{"dataset": "rendered landscapes of hills, water and sky", "blocks_per_level": 3, "block": "basic"}
Rows from block 12 of a small segmentation model, named by matrix and row number. Rows with one number belong to one channel. Each number is 128 + 32 x the weight over its row's rms, rounded and kept within 0 to 255. All counts start at 0. Numbers have three digits each.
Before each channel's rows are labels from the 100 images, of 14848, where the channel reaches its highest value: "patch colour" is the nearest of a few named colours to the mean colour under the peak. Only what is clearly more common there than usual is listed. The data: rendered landscapes of hills, water and sky.
# convs0: first 3x3 conv (model.decb.0.1.convs.0.weight, 192x192x3x3, each kernel summed), inputs 64-127
# convs1: second 3x3 conv (model.decb.0.1.convs.1.weight, 192x192x3x3, transposed, each kernel summed), outputs 64-127

patch colour: brown
convs0.72:125155100135151162249134163088120118165123150113089122100076076168116130143181136139117125202137114173169128171147132156089119130182147130103054168129143082174163140101110135116110104133115101
convs1.72:164136171187117150119155092152064185048131122216153058130117121146138123238158089141150099129120163100094141145153130137134119102145154110081116107146103134078098088120162123193074128112170121

patch colour: black
convs0.36:119156159136152109168105096175136113156128101147104155193158108127142126130107104148158137093202151156134161119122093107105139166067143147147045138100125149126102089107146118173102106137126105
convs1.36:170134121106133203142085112135129189110109092105177123144121171138139168151194091112153127151114119126160191097125106130149160153127138110111175077175126130140177202099120141091149122107139139

patch colour: grey
convs0.139:170207150143118113120117129145115066191107113167112176178130193126117087132108150126128166143127103111123080103111122135155117080152086085118092064172147102112163108191080138069189098140116140
convs1.139:168103186128110104137074137161160159091072140088147089136145104116144166122110138051171120121166174103111155151137123169126147070100221160108105104133100102141157160117176233156141079101145101

patch colour: pink
convs0.131:151108124098126147076176152141111139145146128195113146113090124171114107130128092141104123122177109129114145121162129099182100082203156118113140180175132090109172153148151125126080099150136098
convs1.131:074155130106119149197126193128079053136121142138137128202155096128109112094187126165128168120153157091121146137152177201127066146098153154126074139112159135160144137114142120170128080154183115

patch colour: black
convs0.39:113188090134158114125161168063143099135193222107133177101130162157149125130083130168135154173146148117152140131120140097121132085114108100104070126105123166081114174149150164190143177103117056
convs1.39:089095140126126128075092105184132156138118085149106108157155109154079160185150164135127075150165145162114139125097140072168143171138166170233112147097155125123085146107069087099129152127139131

patch colour: black
convs0.105:106145120184126113074141163104187086159104110179156133150124185169105121112111151074157186161143157181192137115079145146066112186092087162175113102160109119119092145141182114205090095105099124
convs1.105:160127158085084139139135158120192154102145066106071134129198120133157214111162154128130092141178147154130103144152102142127171134146138126071148111111063114184155142156107123107103188131101119

patch colour: orange
convs0.90:127195136122135170187106111085140128200112088119115102118148132101131116178141159186114140172064117148081127136114059095097169128147083150132146122141112141024205144161154156164148134177110041
convs1.90:088166153062158108138114071141132141167153090115145132112075122165116155139127162091142112133171115121135129138119137149166123110157142116155124120140113111152172110060135140153139097116100136

patch colour: brown
convs0.91:078080116106116164156109119168134123103112076108068100141147094138125143155092225114067157101175137074103121144101174165121095171172146104111107138115162165128164161098122116107111109137125061
convs1.91:188146048113140116067176116147085143127125142143139125182125141080121102156228085157073103122104127131138110139157122114166086110154092129095076065133088108178086174128183100134164136128206088

patch colour: black
convs0.166:117085084099087139108170174144148082132116198162116140144090142092123220141150140118116122122170107115140111098122141089178142124130110122145102141115130159181154153123131103148104070152183143
convs1.166:175102163136156111076128191086132125084087099131131149150113073125164110138129101111092139098113196092146132114118161188150109170131088100136129122137097033060118116122122082173099113134171089

patch colour: black
convs0.83:082165125138096152132149109162133127134129122130075138134164147089108154117133179158098105174104119133135126138151105109104110149142097143171120103191108129116141108098228147140136136130142153
convs1.83:188195044122164091099131121094147106130138155129161114095113132147116088156135095155195138139161117107140154179104165103149130088134110179123148133114112081097086092118079140104121116121160144